A small sound classifier, trained from scratch.
Model: 7.13M parameters, log mel input, arch tc_resnet, norm batchnorm, activation relu, depths [3, 6, 3], widths [128, 192, 288].
Training: adamw at rate 0.002, 9400 steps, batches of 384, held-out accuracy 97%.
Rows from block 3 of a small sound classifier, named by matrix and row number. Rows with one number belong to one channel. Each number is 128 + 32 x the weight over its row's rms, rounded and kept within 0 to 255. All counts start at 0. Numbers have three digits each. After the name is the row's rms in percent of the matrix's.
After each channel's rows are labels from the 100 clips, of 14848, where the channel reaches its highest value: "responds to" is what is common among them; "loudest band" is the band of the loudest frequency at the time of the peak. Only what is clearly more common there than usual is listed. The data: Morse code for random letters and digits, with fading, noise and interfering tones.
# convs0: first width-7 conv, stride 2 (model.blocks.3.convs.0.weight, 192x128x7, each kernel summed), inputs 86-127
# convs1: second width-7 conv (model.blocks.3.convs.1.weight, 192x192x7, transposed, each kernel summed), outputs 96-143

convs0.64 097:158148146141095035121151111098124141182092089126132129091168137168174118141181105139125146102120115103146170098163134111147149
convs1.64 100:145118107191141157172101019062173151172127109230171096105143135132138133160139128136044076116087135083130133121115137080099157150181134130101115
responds to: mains hum; tone: high
loudest band: 1000 to 2000 Hz

convs0.91 096:121106127036177111170154126082117163131169139134129047124098160097061075142092183105135142186129088103141122057164134112118151
convs1.91 097:079106115144155129125145194125126094113194157138126097079129134129172143164199127119138121118133069138138166124146114134067171146137152102140173
responds to: clipping
loudest band: 500 to 1000 Hz

convs0.87 112:105125129000149115088122142141178050125053104122076123156136131128112168067129111114123123095078129132145107109020135127148122
convs1.87 099:097055138148149161158148153151133100136112158114091107067177149145158134102117092100102108161135147177121178154151098184078127121146156133155127
responds to: tone: low; thin (high-pass); white noise
loudest band: 250 to 500 Hz

convs0.93 098:144021148165135116093120149105063129096157156144101172102122125166126120091147120092110149150155124141107090135125138127133072
convs1.93 103:183083087100141184118146161134165126157160149089077067095133119135202176160149076127147116146150118125099154122152138115131099168106165155163107
responds to: clipping; thin (high-pass)
loudest band: 1000 to 2000 Hz

convs0.30 125:098116127127165149102136131142113081140109118088146180204089138108116165100150086150055103110087099158134161128052079085199116
convs1.30 116:120108144077109104090101170121131167117134106149122139103104179093137137100167195108206081122122122137087144109128159099068100129125141207109147
responds to: quiet level; interfering tone
loudest band: 2000 to 4000 Hz

convs0.146 135:143146162048129113142082149097107135066113109108081142116055099106137163121139130096075143132174135133101085099036072108140121
convs1.146 124:109101127112159129102165124091125063105156140157132102032127079149124085076083092118080148062074111127112110150121078145111098129117172125109084
responds to: speed: fast
loudest band: 1000 to 2000 Hz

convs0.35 090:086115151160101158102156125115125123089133110139133150109166134179117085113065115154186159108080116118084128167151145187114092
convs1.35 100:109131115152079134086104154086159176187133111148149139118126130103151069130136158143168081132114065125117132133109150012119178117088178145169193
responds to: interfering tone; mains hum
loudest band: 2000 to 4000 Hz

convs0.66 085:121169112081182092138156187039150129131087146113114102147148098197088141132079137105055162147101117107151063151098127168157113
convs1.66 081:096085074175107173145155131104169106104089161143156129108132138137153166149143058124069143102128083126117139170118096142178127141151126081099151
responds to: speed: fast; muffled (low-pass)
loudest band: 500 to 1000 Hz

convs0.56 080:182143141148165160119138146133122110105114104072092171124158137129121114105148163108079141138104077098132129175093131126138096
convs1.56 093:093132124207105089138107247159136120114139117137112098075125136127142155139135052159094167183157120153112158118116088138133027116157172106107127
responds to: speed: fast; thin (high-pass)
loudest band: 500 to 1000 Hz

convs0.130 115:104103119108109073104139174110169132119160140123096170147154115172066078111103081135136130158145098160156159093127178094122135
convs1.130 106:181109051036134154124086179168110153128188124166143067100133141122172063137180144164150160100150103138149186128125140087087142136168127181134152
responds to: tone: low
loudest band: 250 to 500 Hz

convs0.180 098:187176126028107182136091111110124109122111126130070057097100133139128165137139154085086106101111163111137086124033190054106105
convs1.180 103:122064117160140161110164039133094098071101141154180135096133113131118088124092112148074122155150149092184105141119113149118175122154115146119128
responds to: clipping
loudest band: 250 to 500 Hz

convs0.57 068:094153134157164099111122166112138129150168186186132087140157119118134167117125159153110123109078114106117134063137156111230181
convs1.57 086:130108085132130146159123173132137130199104139125103112143115097112139120159170071114083126120118146117132146147137105164071134139193125085108173
responds to: tone: low; speed: slow; mains hum
loudest band: 250 to 500 Hz

convs0.10 084:118130144123139185131100130127052132143027156124126119083125138138193137118076183054134177137072160137136122133117174132126094
convs1.10 109:164145109110129195111118183108138091061130171148136100100123120136091126107163070122107098165056144089133156139106181183084174131124119143185147
responds to: tone: middle
loudest band: 500 to 1000 Hz

convs0.190 091:075098141121094180111159103133082091145120097146117079154118157088086078081163132135137118121078086073106129155065104150118079
convs1.190 102:170104109091111135103117094076113166128111119171142132112181154142168081111124165161213078114117077144153126134110197053108174158127128165148181
responds to: white noise; clipping
loudest band: 4000 to 8000 Hz

convs0.167 093:129066163091131137072164113084125169122146171146111083158132145147124121126094146110155144126177138146120123090079144087132175
convs1.167 090:139089092169109159115114131147141135130184127117151108113175151109138060083111111100210126030117147124142138126118134152054182140167109120136156
responds to: white noise; clipping
loudest band: 1000 to 2000 Hz

convs0.123 119:144123129078151114114057143065154104112102121112078154071082153147103157118134121042086140115154157138140059103106119065123099
convs1.123 112:108118168119183111100171062144104045131113153123094112018141113148141105136030083105085136115108097132122128131118079154087073139083105119085075
responds to: speed: fast; thin (high-pass)
loudest band: 500 to 1000 Hz

convs0.14 101:108129208145106119077158088166129123123125134150140148130122159082118141107147105163221126094118107146080157090116129141108110
convs1.14 113:114098112142109105109105135064090175114127102165192136111119155091114122108097179106146061098132129135096153148098156058065152122125123155120171
responds to: speed: fast
loudest band: 500 to 1000 Hz

convs0.188 084:146112091126180107199123189153118072127162144108149142115132146127113162107126121132096134182048176107096122109118152171179111
convs1.188 096:165108132158110141092148172041178107107217139143114183096135110133068105116075086172068117154087208121060139137137145062115174119076128127131209
responds to: speed: medium; tone: low
loudest band: 250 to 500 Hz

convs0.176 088:110100118183147153159126136145138176081063155105090130128135140113135117157199163092131163139134106122157121144139123138146097
convs1.176 085:143020091145116144139136129150137125082141158181173077081093113152162107110134160111158133157139152089110143135117139082069152139147132146182095
responds to: tone: middle; clipping
loudest band: 500 to 1000 Hz

convs0.73 117:124120172078107166153121186103179178111113131127111084097169081153121078146107074121119169169106139142155094157136117090102164
convs1.73 111:093159157130075138133123141025149098116180141130129156106168148102127135179141117085139144050096112134106151133157119155139096115157164106153171
responds to: clipping; white noise
loudest band: 500 to 1000 Hz

convs0.187 112:127105110149072094128142044143126104132106085141131157150156175120093117134106094125189164098104115121102143081121149140111058
convs1.187 114:156122078116076125111109103076088179119116096174135111133112162090136115090137159133132049106142167134091157115102172083068167137096117191128184
responds to: speed: slow; tone: middle
loudest band: 500 to 1000 Hz

convs0.80 105:123130138157125047103114136148143119090138057092131112135121107146133105155136176086101102088151075083126078151086094128113068
convs1.80 092:121140070092147146152139119132102139115107140131182071095111148140154087130163148141111115160141207122132135119127184119140155130147199163154121
responds to: clipping
loudest band: 1000 to 2000 Hz

convs0.13 090:100152122164168080124127117118132130052104129131114151066117148136173118109127056150118169121103126142099105162121134135118096
convs1.13 085:160112107177099141120153133122123142143058114164142153106133147105136127160050114179189112140158166158094137103133115084092171138090152143095177
responds to: tone: high; speed: medium; mains hum
loudest band: 500 to 1000 Hz

convs0.36 082:133140163109151130074162081150125092150120121103129197102105158131092156052181179127139071051140148176116170144085077078145120
convs1.36 101:152173086143086108108138104054144171107128110153118088184115140106143144126118149120147089074095079121067127107112156067131146118113079176155166
responds to: tone: middle; speed: medium
loudest band: 500 to 1000 Hz

convs0.169 079:102159157106115080151145184073130023119153097091125135171118050098081157149115101130067113147129110157153129099156116164174126
convs1.169 107:109067120015121152151084148128164130092145112168126128142106111141161082137160139133091120120159123120093179142137147121135149144173146147109137
responds to: tone: low
loudest band: 500 to 1000 Hz

convs0.109 095:112114073114177134113098118194125125175149125096115137119081111099128180138103146129069098090101131122117094139099122110157204
convs1.109 080:143161114093118121110128040157124111140133132108091194158111094150155073123138127095151128106117170081134142163154141165127159143084070185097226
responds to: thin (high-pass)
loudest band: 500 to 1000 Hz

convs0.62 098:153073125068095126149142116114091137063118146170143131141138105149099088123160067140108109103190169151069126166109049125113080
convs1.62 131:153121028105101143122157070128128154183152115120135014133127134159152102099143122136137135108134135109135106125138132125139152146117180167144097
responds to: tone: high
loudest band: 1000 to 2000 Hz

convs0.51 092:128109162069144114134070131161102053092106083107123112169071089071115086109130111107126109107139113104135080133070075098140086
convs1.51 086:101141084082177151111136105112136100098142166125153083089102134150120116087178131118131144166108138113114096110115137148076177089121120163102099
responds to: tone: high
loudest band: 1000 to 2000 Hz

convs0.112 093:122125112143143089109121149109147183121161169152108154147117121190070130157097159090151085142155117102174086138154123125148143
convs1.112 096:114091070113151139135147128150146123128152165153143057096148127137163100128141116143117110151149095118144114142155107159087155145125129141241131
responds to: mains hum
loudest band: 1000 to 2000 Hz

convs0.20 078:121162098124184128125117133110095144116047185127141117121109111138142148087031136131093149162077118108112115176128120172154141
convs1.20 084:098142079141117208107143178127178094088117189186119128094118116122140142117187104105089139117115109106137121131097129180077148149119154130117128
responds to: speed: fast
loudest band: 500 to 1000 Hz

convs0.77 090:157111152174105208112163164131107144119104101146155127138099120136095106149108060175115124134102145120120155153130135054157097
convs1.77 101:168096121145094107100102217088122134085109106176168111123140161121138178096106172073202104139085140112117134129115160089103121116119103136146164
responds to: tone: middle
loudest band: 500 to 1000 Hz

convs0.191 123:094108159047116137140116171103168165076129133148079032109191076174081111107120120070154158140109138117117094119127096125091146
convs1.191 095:114150123126092151152103129042155130121217133159130105079183143122111117096130107113109180075100116132148139115137100107085129121156095119170154
responds to: clipping
loudest band: 1000 to 2000 Hz

convs0.139 094:148026166102173197130097188152154141116144103103070144162149092176145147137174071102091150167115119094164122172095119162146132
convs1.139 106:107144127185106083121122180067150147152146132120182082108137081142173141143098124091150098097095130150099185158128132068153136129139176148140155
responds to: white noise; thin (high-pass)
loudest band: 500 to 1000 Hz

convs0.102 112:160171090121111139127110105097120128104138088102110107104123126118139074099128042125111089122118058133158145142111157123089111
convs1.102 113:132065068106153181108080104126090167195114116175140097111137114100182020147125127137093128115105135120146150107080144070132168131171206137158140
responds to: tone: low
loudest band: 500 to 1000 Hz

convs0.105 086:112137113083154121150116137117143066141146164104137165124141148130163173137026160099099106156113132175141127067123143097169153
convs1.105 099:134095087053155135157083163104157125161177126143104112140113142123114119159183132113089166101114127110157179147147142145103204130184144101110131
responds to: thin (high-pass)
loudest band: 500 to 1000 Hz

convs0.117 122:109143202094079137161145148138090242095109095156101113129165148134121088123112124124233189165122090123090123137145102131082143
convs1.117 119:083132120129102118104091146046083154098136126129149119119225157088133120144103176090161104071092096136118131137131161086079177111115146118189154
responds to: mains hum; tone: middle
loudest band: 500 to 1000 Hz

convs0.98 121:135113101125118140132146043132103072141176086118103081136098105085112114131101101167102095086156035138133164186148124142121164
convs1.98 116:156089025127100158118129122129096189207106115143150089132134147114211038144133149112150126100112117123115152137081185064132185173155152154176143
responds to: speed: slow; tone: low; mains hum
loudest band: 500 to 1000 Hz

convs0.2 103:087105166159125167061154116092098132183180144128041086142127128114140128112092132100140123083097143068114137161116121145127104
convs1.2 079:130153162133158150140124086077101099108104132131204160168123092132178060074174118051183142108083021088176041120127087133139090135086118079156116
responds to: mains hum; tone: low
loudest band: 250 to 500 Hz

convs0.126 092:159096148178090143058142119214073146143125126184115199134108163103062066086163139146229103117122090069082132095145138121117124
convs1.126 085:124098100044105112111109154162122149089175117163152079127168123134182098110084170143155116101131094114129135139123199072114189152071094163138148
responds to: white noise; thin (high-pass); clipping
loudest band: 4000 to 8000 Hz